config = dict(
    model='image deblurring model',
    dataset='coloured fractals of 300 iterated function systems on busy backdrops',
    crop_scale_min=1,
    task='deblurring',
    loss='l1',
    arch='unet',
    weight_standardization=False,
    pixel_unshuffle=2,
    block='plain',
    optimizer='adamw',
    lr=0.0029,
    eps=1e-08,
    grad_clip=3.0,
    epochs=36.5,
)
Rows from block 11, named by matrix and row number. Each number is 128 + 24 x the weight over its row's rms, rounded and kept within 0 to 255. All counts start at 0. Numbers have three digits each. After the name is the row's rms in percent of the matrix's.
# conv: 3x3 conv (model.decb.1.0.conv.weight, 64x128x3x3), inputs 0-9, a 3x3 kernel for each
conv.0 097:143138124141134136147144138119119130128127133138132139136130128142139137137148127135147111135149130136139141129138124106108116100126110132149162123134135128146145110119134123151167085101137141144141133133142130139140117135141129139141095113121106129122100133122122106109
conv.1 093:137109098134114115118105112127123133170156159165140153127119104125128128121119116152148132146142132138132142120127117116130117112124112133141139127137131145152146129143128134147126114130119147120122139118136118109122130109110165123139130098116127126123132121116123125118
conv.2 102:142145150147137133148143136128148157131150153125135149135138144152148149154154145130140130145129131139142124118119115111115119126132122127141134128148142122138130111127130115144134131142134148135160152147167158160172149125139138118132134109135101085105117091095110098101
conv.3 102:138132118133119135137139139137149136133133137141138143130137144152143153143157151132173120146173146131144167124126098117108117108112104142157152138151152142164154118131102127152134105135119143148148121145101131114142130147132115129107117116119114124113143122087115106101
conv.4 164:110117113105112104116111111124137122139145131118128113108110110104111114108112112119113105113091112105111093131119144131136143124111132124120124140138132139132128140139137135131124135117119124132118130140121115128109133130129122122118133133133124151126159129144118134131
conv.5 106:142134137152136142152140152131125137133111140144132138133131123130134115127144118133134123125130126139137136132128120132119103144135121117113107114106092103103096121130115124144106118146112163128165163145145148153142141162145141139142145114137146135162146130127146151141
conv.6 104:110120114126124125139123121128118130119117115120105110097106109106121111102113110120129106120130127130133131141144149143144140152162156121125118115120115098110104145128135142138126120124123127115126109111108110115118101097126117121114135138132135140135134140140136162142
conv.7 104:151151138126136116129142123115154162098149145133183162131130140135134125127133125116128117130130113127128114117125133095100094074080099107096110104109129118134150088094106111123141107130149124134159114116131132143150127146153123166157101152134151143130151144154144142129
conv.8 099:120120111125134124122143113128134099125137118124135123118121124118116126126124124117112111124114087105101126130126144144140158156137138131131132117117120109112121149126143135119117139130146117134093149125113150132102099130099112125117125139123115123126115147122151134120
conv.9 083:149154157146147148142142143128136128147144135122133120164163160163164165164165159129133136126122129118118126120111124129119119127108118146130127144134124138136132139116122126117119137126115121127113131127126117120112103111125115117118123134117104111115105111119118103122
conv.10 127:111114112128116129142130146179161161120112110182161160097098104131131121109115113112126106111127124135133127136120105144126102150149125127128126114120116111120114143145101180175141159147114148128134121124122132131137139117125127110110138128130132125124150122121143123127
conv.11 109:146123132118123124139143143144124147144109133164122148139136132132131128136134139122138145144172149136163141113120111109107114138128115120125119119114115128119130123124106133137115111119109128106125158107141163137155136138136117123134117096119149116134152141099159135105
conv.12 115:139147141131135145137141142156155150153152152158160158108103099108103100109102106135145126130148139127137124141153147134142139127146136107114111106101114106109111118115121132133138134139142122112109123141120127130119139148142150154148144148150143157163129142150134150154
conv.13 091:116114106091106105085113102156157117132141123130115093109096107108098106117092102122137124123143132136130144157137157141118127139119137135148135146148147150152153133116129133147141176145139124137128122129113136123110162153140128137125134130127133133123118124118116105108
conv.14 084:108103102118121106118126117126134136092106109137134137109112113124123125111110114117118119116156115103121108140158147145148137150149143130128137111129130114112128136132148129153162134141136122116119112101118119111130118114121127113116152124128134115125134138132127119128
conv.15 114:144137141137137140133130134127142147142167146132148146157163151159158155157155154130116131121122117127130122134133102140139124121118110101105119097097110097097107127123132125111107128132121115121131114123137107116135132128127152146134138127138125137147142148156129135157
conv.16 106:131116138128133141137109141123113112118110121119129120129123124116115126115123130122144116121120186129126160114132117113121078133171138130122120109106110108107108115141121113152116118125131138108108133094174139147155129129128120125136119128134115150122129089164145135133
conv.17 097:146146140133110143122127127151151126158151141138157150131114128116111114129114115129174140130124151161144158126117124115111102111132126140134130146147143122131129138134103122106093133109109117132134104123122128096134137136114132152131114155136106158101099108164131138103
conv.18 125:121130115141090128119121116113117145137123153145132141118108115105117119125128127097139109108158134146121134132111119152127119138175135135137137122123132132129133118133124139112108125107118112090142084151133140123133138120138131119137128117126123142121137087160126136115
conv.19 076:108107134107125140123132146131137125149157124142137131129122122126136132125119109099099124128118115138115128106133122111143128145139107130153139132146116123142120126121103118148128109151133134107117152120133143121125133128118110118113131136125157147132132117124152151130
conv.20 079:115133124099143120104123116119137145147134150132133143121124120124121123111117109113121126117120124119120136127126111121095125129096118101125131117135125124133127147130134139121118132133142126183132158134113103134110133136131148137161149144152129127142103160072116140130
conv.21 083:124136113136150127160121141139145141141155138148137140153149148155147150141142139161146137138136115140136156136150138145116138126124128141139150136146136138148128131124131141142144130129114127112127129093116088106115137132123129137130145129141118087132101136103091115140
conv.22 064:120112097109100097099102094122140110105116121117124130111110117120119117119124115093101098116117103102122111125134165125152144141147113120142126125140115116154132125116112109122127113145127153159127137127129118127123113138137089103109126108097135155169154136145160146105
conv.23 077:136142141129133143141142143114130103140172165106121114129115103126123093109112101142134130129141115139150123135132122113113105116126108121119117136135136126118132111116124103110119132135136139149118156170152134143137123105083135132122138125109153136166141126123149143173
conv.24 128:135135137142134139151149154126120130126117124123114118131126131128123132134133141134128147139143152140151153107105103122120122141131134145145147149150147140135138135124134123120131130115125123121120136132131145140135106099105105101105110102103135125115134113122154132131
conv.25 116:129128138122177137131144141153138144138116114147146142126126143138121129126131147111131139142164133113134119102109105138145130125122128128123144101102128131116131137108126114136127123133123131136134171111126131165130133143148127119135128119134138116127150174086128149119
conv.26 091:144156161107094139141153158136125133120101131166148165125120124132121108122108122116149126101131117143158131134136118117138105117146097120107109121110114126112117107080119155112113108075113157111121112107095152130133121143143097136149086115126100123160114106141107113165
conv.27 090:130142125143134144137142137153125131161152164156136117126134134131144138125136131159158135148127145169173168147144175129102137118127131115087098123115128116132134142133134144136125123121127140116111104142096105093091166149186139138162122124140124112132155140144121151110
conv.28 081:138145152126147128122136125123114105135137108132134108130132137128121117130138132121149100119135104117106135144141154133121123147127146118105106124107116115108131102084101116108093124102126142145112145131110151138128141137137149141127136139112140143150133128142164139162
conv.29 078:120119118120128100129117125099116125119135149125103135126121113121119118119123120127098134120098132106143128154142169161128146138144160147138138146146155151149140134146158157161155140146126140143134140135140122127135100143136117139120125128136150114131112124069097099097
conv.30 079:123108131111111118131121126152130129132126119125121133115128126122136125119115110127107137125105126123128132121136150128136135125119109130121120125124124126121134112135151142140122135105111142152154116147105115118119131109101146134115116125101150160131111124137125140126
conv.31 107:121085134126131134127134113116102124114102091128133131117117112126116141133108127132074164116161141103145101114122127140175147125113136113106122114094105130107133107120139140152140110124126122100122145133161131137116123152113114139126122127128130158105134096173115143125
conv.32 118:110153135149141146139121134146146134149149137143143133140135124121135116126124131132087189142165096147139140138156117101103135126108122140161141133155140123137126143103120132104095120133114091149127091125104121118125139132122116131125124152123110109137063148136123132130
conv.33 081:126131127144126120128118134144154141099119128100117106097115121117118118121119127138136129139126132136132144133134146141124096131149150154123137134111130140116121110125137141153123134122139140127126126115132125122105130135139115132116109143146120143163141137146137140152
conv.34 074:152160148141156146153159162125128133154167152149161150159159161161162154164162149141124142144142131134140121113102103112109114114118113114112111110113114107118105098085092110095090103112110122130143138155139136171148128120121141154132133150137113109119119123076112138095
conv.35 103:110108111116103116115104138109106110116102119119118110108101096104098103118099107134119112109119131108119098153163139157158152153150120117116114114098090133114108124138126152139152155153130113090119117114134159147162121158159131134153121143119135153194155127143126141148
conv.36 084:109109115135127136138115124141125138131125148107109109134130127122140119121132122131101124130120137125120119147107118126136153131131172124124149112141149110127128122102122116095101111118110107123149088135067086106095124085134113108149121101124103079119146111090091108114
conv.37 075:097100101099119105099107078134137131117125135086109117098099110109116121116115118121133113131129101111120103124121135134143140131148152123130137127119131103123135142157154148164165144143177118112104140134139141133125123147149112128155106153156154151160132160174164163160
conv.38 076:094096095102102099107110105078107106095125117072113109110119127110117122105103108100089109123116112128128120153146148148150148144140133132142138132141146124139139144144150126126144114137155110127146117147138105133137081090100092100101100103105118099111113123114111131125
conv.39 086:157153155146146150165147160138157139140151133150159144140139140149148161135132142131122127134119132142130134103112100092099097110098104124117124125127118118120113106096098103089101099069081116131129147124146150138149131138138130113131116108098131128104109103119137097119
conv.40 107:130134129155143140119145136120119132117122116114130128125139130111129143131134141158118132131150126109135131153125122138089140117121137113127132121117125113126131136142122135112139117130128129120128100157130101134123134138126134132126127143123160097121075201124081140130
conv.41 090:137142151131116139143123144112125126146165150122130112146140135153153131138150130129134116133151129142140130133142128125111098131122095121134117143149125122131108144096132130099123138124116120125108131154123139144104122104126122126117134109103133123145091093130098132125
conv.42 117:121131124102130109150119117116122138130120142138139134123109123120090119118114126121116122103113177138185068131108144144126126132137146127130137125136148126132144117115133106072132120134112124107118086117135111150124121131127138148117123117134136131134135074132108141135
conv.43 076:128122094116095094118128109111134114123130115143140118127124112124130129126126115116137117097101099124118142145137140134144145134142142111113113117105108127131112134122138141176163113134114115121125124131111119106107126153112144147120130114098140140134127161147141129102
conv.44 108:125126146135155139133141128112113105122119098126124111132132143126114152131114133137098149128151111090120094120146135131130145136095136130120108129122111134123117140120144142118133135123126116126114132107149128121106136134130116130141125129137138175122118058192136115136
conv.45 092:151146123146165155137145144130123127166130149132114138140125127134130133134121132171171156145163140143157144111113133106137122094105103135122126136115123133117116125128116114136116117119097146122124155136151133123142134130088154149125129123132146150092134134079118143116
conv.46 080:142139149116132132132134146149151148146143148151150152160142125169147135158140119128131123155134139147135128124134109127129092130119103130148109142147121136136126134110110124147133147146116134129123148135157139145146120131120135151148151164146116124118110085124127111142
conv.47 087:136116127135110121127118143155113150136117129136120136117124109119145127107119113103088117105114093098086122131146114128154128146146141131130145127135132124124123117141126147157139134092112125109120122121146126117133146102113141112115148125117145152125134120145154142115
conv.48 106:095098100097127098099111102134137120147145134134138135105104115102099103106105113120124158144151135112123140109122118140133133143111137145136141147139147138132145156168163137147138137134144144152134178135154138166142127129094123130113132144118113120105108134078114127108
conv.49 086:124124132134127136129118133128125135127135120139131128122122108124130110123128120132109129130116146110117139128130132133132122127153142114118132112125131112121112133124115146138104119129116129134118124125114123140128126109127122118102142140136151146126177160134155171138
conv.50 094:120141119123120112133135124139140138124134125128139135116135140120138131120130135138149106122123099127157112133128134128138140114136146132122137126118132123116128099128104151160126152137116105118115115125114129116118161160165150165144102111126131159145143153113121144126
conv.51 095:139142145138140147132140148146150147138128132141128147142141140153153149148159143150157154131152144146141158128132099116112105110120093116123110102109114114118126128115097136131117114114104127107130119140146141124142134136132127126111152117117110111110120111110105114107
conv.52 105:116129137144165153125148128133138132141152151146150163133122131146147149138123140091119107132160113125148103137139123123126101133125099113100107114103103109091106115099102122142126119123110125113136114118130114112125126137119132155137131147138146125119135135146131124123
conv.53 119:133134122133131124132125112141151156143148155141150145108115124113110118113113119134141110128135120123130098136131128137130124130128136116111122117121134124128140135130145128129141130137148104107124113120129104115130119113120115118112116111113137145155146152159126141148
conv.54 100:121129135138136135127129129115107110121114117109116114143128122144139137147137138109118109109116118089110098151146139143162122147157146117120121126127114115126110139146126131129119132134129122105114118110111114101105133121115139123128139140124121142136149134136134151133
conv.55 078:136121142128153148150153148138143141140133151134128152134140142139146145125130140105102119113118141126153114121122125123129113117128126115130123116123112111102108097111098102114108100104111117143128139122123120128118161149134142135140131123133137140135138133121128134136
conv.56 113:131130118127135124139142130118129113134147134107121116110120114111122117106111107122118124126122111133137130128123133131119128125108121127132134135134129133135135126134124117139141112128137123141114123140134115124132116139117125132113117139109136143127124140136133147140
conv.57 095:134123133118133126123125146132152133119150127104132126144150142144137149142131131114096114105104091101119108140154148142128127130125118113118105131122106123131117119134103130158147127118103131146122133121125125113125120138123131146130105134125166137134140141135135120134
conv.58 088:153148150153151165155147140160147136155160157141157127156141150151155145133144147128146131146132149141142150115119113117118098107113105114110110125127120131131129117128116107123102111122118145144122132136136123139133150136132149126142139130118123127115128134118116131116
conv.59 098:101116098103137104106118099110131133118141118124152126108103125106111128111116118127151160146143144134133129139116135143112131148134132115117119124118113125130103169128143150138153140128120124131139128131151144155149106130135107143138114142120118092123112118128140121130
conv.60 099:107106110112107107101107103129135127102105108118110120083092089104107111102096108112101092101109098098102104142148133153138136142132141134134123138131129143134133174146123169168161158131142140154135128123128132123129111113125105101121100098132153137124150138141135116129
conv.61 095:099111116109112112105124117127148147115155142124175148116108116120115124127110124123123115104138124137124133136138129154129116167157149150137142141132143130130149153131122161141161142139156122118115117131121138139146107132128096142112113173119129127143116133148143120140
conv.62 083:121120139120130135123131132131122119126124142124113117115110115109121123119110123111128140140129128119128117129126128139126128128119123119123128109104123114111124139125133128128131139116121113131131117116148128115118133133126129149151121131138118149129130142144155132158
conv.63 189:139132142137139140136143149141128135125120133141131137127138128144152144136137127137156138161142124135136150114124110100115110105115116121133123133147136124135120119131121131138124125133121105111115114108100106089110144125138122115127130131132122141135121143144120132134